python train.py --model="image captioner" --dataset="simulated stained blood smears" --train_examples=97500 --image_size=64 --crop_scale_min=1 --horizontal_flip=true --translate=0.06 --color_jitter=0.1 --cutout=0.25 --tokenizer="word" --vocab_size=32 --encoder_arch="vit" --encoder_norm="layernorm" --encoder_norm_position="pre" --encoder_activation="silu" --encoder_mlp_ratio=3 --encoder_head_dim=16 --encoder_fused_qkv=false --encoder_bias="all" --encoder_qk_norm=false --encoder_parallel_block=false --encoder_inner_norm=false --encoder_kv_group_size=2 --encoder_patch_size=[8, 8] --encoder_conv_stem=false --encoder_layers=8 --encoder_width=320 --encoder_positions="learned" --fusion="cross_attention" --decoder_width=192 --decoder_layers=12 --decoder_norm="rmsnorm" --decoder_norm_position="pre" --decoder_activation="quick_gelu" --decoder_mlp_ratio=6 --decoder_head_dim=64 --decoder_fused_qkv=true --decoder_bias="qkv" --decoder_qk_norm=true --decoder_layer_scale_init=1.0 --decoder_parallel_block=false --decoder_inner_norm=false --decoder_drop_path=0.15 --decoder_positions="rope" --decoder_cross_attention_every=1 --decoder_tie_embeddings=false --init="torch_default" --residual_init="none" --optimizer="normuon" --muon_scale="original" --lr=0.032 --momentum=0.85 --nesterov=true --orthogonalizer="newton_schulz_5" --adamw_lr_other_params=0.00077 --grad_clip=0.5 --steps=4900 --batch_size=64 --epochs=3.2 --lr_schedule="cosine" --final_lr_fraction=0.01 --warmup_steps=490 --weight_decay=0.009 --adamw_weight_decay_other_params=0.01
Rows from block 7 of the text decoder, named by matrix and row number. Rows with one number belong to one attention dimension. Each number is 128 + 32 x the weight over its row's rms, rounded and kept within 0 to 255. All counts start at 0. Numbers have three digits each. After the name is the row's rms in percent of the matrix's.
# v: attention query, key and value (stacked) (decoder.blocks.7.attn.qkv.weight, 576x192, the v third), inputs 0-191
# proj: attention output (decoder.blocks.7.attn.proj.weight, 192x192, transposed), outputs 0-191
v.145 091:128193090148130172095106104081126144127155099093090114073115080132118143168149153140106111097137160132126116133072118113138118082152158116128116149104140163147135148115089139133078201097148118142191130135110112119140122162096129120182111144192134129095196181058144145166154083102163177154091105189117122146157173075095155105129218156116134142115072104121127089140107177154106121120118148087184090154139122100155081114078094098090154120121073110139131161181163093095168088134168112134145051134105196228140105140113126135152080136168109125160100131153110079170132088104137067125
proj.145 088:089039113144135126164129125108123129108053131139176118140143092134173141127131141176096183146166070116133148119145101168134113167119140131135093092152138166189166119085154088120155107152075106173072193110150081186067092111133095125147184122060117126151056110146151130104119092177108093127103185073088154143106155166194101146147068125168173135133158119105135119079139106085178147137131083199118108102126095161076130122176151108171136139120180146146124150069090086107119158173145155155133123160140070094090085136131122091053129152157138125139130085153121149093144133149159133106
v.146 094:172175167086084154152151111135128127153122162095122138107135129131130154129133123138135181140112147150084131171161119137149104150123196164145127132197131126137096150164178177143117130109120124076135154189113048099119129097144080146065129131151069092128196169152177149063149105160161146093100135077132134164074108093110121180187091196103128155105179153200113147087238150161083127121133129128096082051112161111135177082098084170093133174149162133151111139148113107077137154140069091125131091144116121096114181107094100091145119136166102139171139141109131121157104109138161153124
proj.146 081:130056099173170137130091082098123156119108087186142153132117126127148106197128133146183117107138129087153129143128170143103163098168099097134139081086124207098103169102132165080152120107144126197105113088151194150094140144116168089194107171127154190099072093065093158178072137114086107169151181217172093132157114161145064142134159111122102100125105084129138136055083136064108148132162087093115151122115138126167086149174193143173123107136097134120124097104134147173137124103185082165151132146130136140156137116104145142111111144091162131067105113151128133121146114098088118176
v.147 092:129088154093147126169142126075113148113086158183054131096126096136167129130144084100140124161153194152157159182117114150121143110111182150175162117148217127164101205168153070105051149096080075099136143170139100147138127146091118070146083077148093099121187100092168139141155130147124076173138112072143134147117158108111133098128135092108164091131121063114100090160178120112121175119167096110165140141156130068146057096134114081155147114110172135113131159128162120092145082184103098175160123177118185130084129149072134084127097154126127182156158132141106119126156085119149135090
proj.147 088:108155120141172142152078099180125109085108123123189163163132109108114111142160137142145144076113094135078112127140142150146128120131106084120131092140134127137143165091117171133203079126176113194115104098125087074092129113184129188075147179172195126121041132158123114162088097114105118074123174161147139144115109152183122129141184132130140163072077212136159106078156136159140094144106156127105084079123139179101116116148199145148057131151071168160101078101147119136078166134146100146145103109212085120166127097152127076123132112138159105133109206120114090140159155129108116141
v.148 100:149190143107133136132129155139117081142170117113110170109093179186134160110113095101143160182136177128107169142119170128141145152081108175075165101083146097129076141125115120133167171093081127102111114131108109128170212126065130167165176100109145063154140082054157148111087118140096164205155102142080112179105109126110124107060182087118180157136165158134157117119126161136185190119133161129135151149136184103173127111095167131125141156044160094093129102124113151115128132088082117129099058101087109112108147090104144127125101096141102169185127118172149117186108129185079142134
proj.148 110:149057134142115141127086151146135145114066147124187124190107072086097090167151150082148065102054124119115111168150104128115160112195153084109090154159148070129109146162114180122118094166132085181122136097155135069067039120103134110113087166158178157073111157165082128135186101139166128092151125140138177082127147129193080179163177122095079203148101098131105129126174109131112083131133128141119101120102097167148114111118064136115135141117083145189143169158140122181151114172100162130193162135163108126117113150158102099132119165109122107075128169117171111104136131117143127128
v.149 084:133155175064129105126113147111091114125121123079103141157161162132127134125132115100201170169123159111107137109125117165065153190169161066115140136053139120084077102149174129057124157131136159114135077169109167151100178137105111124100199144064116131141171113057116134165114124168198131149141160133146139113112111101147068183108097123142142100051142163090131122106147122111098186186138132115178156101119121100090092127133140147097100077042118110115143049128120091090165099169176096104151147135042132136124133109174121095105142186148106150156149095130156092099150129154119155111
proj.149 078:110152074191121189150100092147125153173114161128188122112172087107119124162124158128111113110135138145095143172142151119108079056104152155138161120183144163178135138131111118176130064129103066098127126073117081118089122106168142125131078085202137123123129135117098094055097143128058166111097158194113128157074118126172151122160186133084165089182098131133145121166102153193143090113129166141106153119156091131146104125097140111120109154154166166147106160056148130155096183159120161101118073115203101146145131141052082111156051117117170117112106146147166128159152119143120121183
v.150 093:127190181114170169114141099153127120094116143199109157147111187163148141123168171090145107115136149132113183126129136099107152197120091135129134078094197137166126144193182145130116143149140135103186152169107156087103194168103111144138167091057161115115132104103067113115106146116146141153134153166132147122100105165069156066084142124123162167199149229112134101158103155103130156161149122101191109097116170161164109114153115173173087099160092125096128145147095097122115148071104145094071202086111088127166091125086130135137095107135122099137180117184104126097103085138108120138
proj.150 091:133100073158117066117078146131098146159117101105120107150133071121100111143164064119135123140079122132108069150147087128118134086080132092102105157132095096092129081123099101127143104137151110160036130096151149156123055105158125155115116153177127149165089130190141169186158130149110109060177112105137139134186125091132097162153123141139094079072103080107113164040148104124135117104067164132069106160175099089085148149040119126120108132101144143140130150161141093108163085165163131135127102171170114091099159117212086119125128139163200136108120172165115096117145109080078115114
v.151 101:125128174156158123129172075150122070109139095146096115133121121134133154137137140124182110154132144142158099174112189170102160138138107153212125135148179116136120123136134123142105150145133108122122148185147146113133111106093160079150178099109175124151137088093112105129133114126041097189129115161135158120076148189082174062153071059101184137154103122111112038165092131126122125108083116183173094157105179162125070118147118126180126131161080142114126140154138107108088113124144105140039187096186191103111130127098191147160127150108148151066174171128120105114114072103123074165
proj.151 095:136132144106155094137100221141105148127071129160124112147103122117143124109150072090082109096083099146108152116115087127147139179085140120052105096125128129151144145120120155097154069122154130118149172111139132086174106160198104141061088127106105119119086174196130156162089108155175072041105065044171119117158140119164098149080146184154117110124135185100115132102108153128148123126153137139137072156138089074095136170121150122142150110141171079096101139118134166156129096169106110148125140180128096174109128128151038128097135095167121143170105138114121075080145201167109141068
v.152 101:120148153114124147113184056165155105120095067132143150145101137139189128122159164086176125126093149136090144146127173163139148146133127073151129131103168180109126137164175121106092133184139101061128174167136124092159189127134129125077132199074112169203124093086150168153123104133161126135092136139114142159091101185077145118118101174113091199174124221128141109098107149122134181163126065159120085093180133137134139136154112169126095075132053140155106110195108070124105161131134097127139198132120140113143177037084078114124116132167125172126111120105114120125099126147113120128
proj.152 089:156138099156169091149094159101109159172135151075104094074158066118099107178165109146116120121115069095127088130109116133110129098098157119122159116152075136158137125080145081111128135119116121166119111051141159160103104119185146141150139083107136158136115118149117132132096156127115123096152113099199088130157110117156078157167136119104177060132138074113101137116124125076084094103031190083085122128152114054104107104143181119135100104123212126082160138107132119114163084130160151094077093132133052170114129154132145135100124151089140066137187082212131089138200160118122100109
v.153 092:085110102089061118186125154116130158145046175126096169079108144096170139089131101122117101104117132150169154076088086120120074160075162139084118101171136117178102163179148169157062164113095065126147153147104058161142108117071097122149068109170169078103156170098188138095105114163120141106118116147093168159122096150090115122163154155109140146136193132158155155124156143117179141109190146147171135105161107140098137118152109117105186120119108120132104159107107090106162133169043185146179111157134120107170159122132071115110135136177092080159134114200116096137133097086139147113
proj.153 100:140103119155199156127085092126130075090150119130156104144115101125092171163101168138137158110127121086092122168161152150119127113139111086135126119124134191074149135079156152116187100168154136189067092064172145121078116121139164166115157176145093147149089114159076140206161133126151143167163183136160096102109128150162104174121157109126105148080062124134145113052172097055105129169112107093084136108118152145135144100137144141167015091108113192140136081180135120097114132140161104136139159130134112101100159141134174094148092127125204148102078142157175175148174104089133118148
v.154 092:151145119150134108111112054125112074136143155202156139157095127157075170122117120155157113153066147126122159150128151176105150074147121119155120148054139163131148112124084150156167148112115160106121074137119204121070134119102179102091159152138175144101147195106059144178144104070167133151116104149139116039158109148108107110189106077134127117154097134121108111097079141175134116115113136105163090136079091137139119164107154115098089094108156139144173125164101133167127119154170156138095122104078160201078061187120153135144129038184156114117139120062150138105098100106120068113
proj.154 084:101104086150149116115126216140123150134114115043115112103197133071178106123137104173082112120179129130136108125104096146124129182121088185122130158193141124117146125150145114065096116131119129120169187165087093136165151128171084151174161128139122118118111111153147110052107156163079077075084130112132090182083142097149173156124097150154098089109139102090116101190147099114174161140148096108163144159221123115054122154097118131157177148133103104127100139075112113070118156153141148127123100180130147111142155102118042110081117136138092138153104099176080106113182150183105154111
v.155 096:105092084154115135153147124140147155068151142200134145148116038088140115156113174146090113108112168101113087112128131082137112156117118122099134151178153107137114151132135121182078113121077066087175198138119115150163133115158122118128074130088091123069088183145129181123149148158054137131079103108112139167093140135129130149131143132154109166063154129102172059096149118118151158090126146108108088157143106122084118132092125086104158140091175181165125174119225132152175182131154142143162141180150101076111120098142110092107200097155090116121109203066165145174108138094155148151
proj.155 099:178118179101151114052103080130107138155113076103099149100112157161093116118087125096199136171137088105136128144161114144112155117123114088147129115130107158108125073116153094069138085152170122203064047100140090109101139181090095129158191149143172105129167117103132122127177138115151074172151145110114126083194135116113090145175155106101168121187117104152157149137128131130115104162134133120189124109092124154158151109159127177138067094158061121041188081156074133109067105081092105145121161096126174129182187146112128119124096163109130092149159124177107098152130097126100145091
v.156 111:121095160090079097182099118081115154174116152157126117074126098107173092120083132109135121133114115163186103096084093126107101085068158110159091139143086119195149168151174098100130116088077106175168165103199108110141101142119147111088114140156169119115100203159146179125146170176118130143141167133113189113144155091109075106188143097106102108081155113191111138116167107159127097076123071164111126121118112105067105116126091150154134161126126163115168134114154136173162088124124074140165153183187124150079121102110081122102137159123039062110136153122116104080143105120202117117
proj.156 115:116145143093181106062136119128145078085164102077128134163143132135109162127126107128131132114103159129107180113167129113155118133176087089151160145124153116057132121082105112167133088161167105124084086138114128122133112132125126099135126156121062102135100099119110128147104117059117096112120112095125032144107092188142154126087121131115135131125108189146200114178122141132127175224139153088181168139135134132150123164206146144078089124143143144176113084121098131066112164126112128097107120093119105107127161132135194108186156129087238182125139064153110172117201192112109161147
v.157 089:106202131122085106170158083113113140152167145153107134133127129187113162140106137157115105092126128148095112134114177175163107118181188141086104167042128095146071056155127136137089183107128133126111140127133117141198133138136090155179109099158153111125094165146143150134113085118141169076127104179136127175172172125104152149192209140129130171106147168104097116153124183200171142097156149158147101142164097114100164131054100105124139130116164121097113138126162112174174130118092160114145147125169167128212133084129117102126050125160090163151059136162169139188105139087149128164
proj.157 083:114046171156191129117086143118146139105084114108146126060098114099169099169108169120104157137149111109141149139120100095149117161133115088132120034208088171146166154113154082097131131114114080165157147124191116150079083198164122070064149140160110118150156145056088137142128127142122135141129160128110086120111138157154087129133155150103206113120139084151156109135150078085082129167081107123134123145097125110122083081214090154124101129131083089141161099144134105146124203169176130135121144155064108145058145129152096140116162123133156076115157122156155116114102109122141141048
v.158 114:179125101167127108136125190164153105103154152103119053152084094096118129103111143138093114086115056137135135141082115141150132116146117135085115163135056117086119046135119124201163130090125166186091047118155118146071090102144136135116102167103134143115095170187083117094132170116154096111117118165130161145145136133098126145156130137171052157104154122097109154113074141108164124117152172111118128146134106117109125144088126104099126183144115087152120191183126183133191134115133209081141091162107145181115072162175122125156170061116129047098147115107175149151117105153151079087
proj.158 119:104141148135141117123135105060150139138151125170193157066159126143107098120142126130135133143202178119167110056146135126112122158092082186191167095129164169123143152134180113069063138159130156070195231158089143106219157111130091106182185125137097116138112148093152114074135086114120150135174129069080110105099133118138148100119118132115156108127107135106103101141106128113090114109087103161139185124134166153107114134154106115151182109167127150122149112061080109114087119145175105130103160128103146079112116089103145116110102158141075163170073101181091116142118094078139157191
v.159 085:141093145133085169107161114131079139120079125137181101130157138090154081149156120100168115175133140092113092112128158142118176151160129119178117141138162200123175117104176177142100084138153086051147184146137154108094112109145115117058172110179084164178164126078154099121150092129178077113115172128149093092100098151121118212135075067124126156063146128150132079094144080085060122140105065106170136087114107156124127125186066123071117134121117142158141166114083063132119120167162120162142129148066113102115141159132105159129134205153167180112134165113102095120114138128107157127
proj.159 084:122141118145193149123150177143116136129119128104075142097107122156106116149095144167069112133179104171125136123117205132108108083101165130112171128097090137153137147099149067072174130094116163144172028132129112148134182114130168168165104119074168108125156124171149097127128148153072124128131108150162085199137088095124139058119122219117142078180142094087144140118110139199147135116127138133075125150168119078131150121130189136146108133164181138070066067107155121111089138118111094141104111109159135167136112118068134098127079062108114060167132097150143161137152096169185116102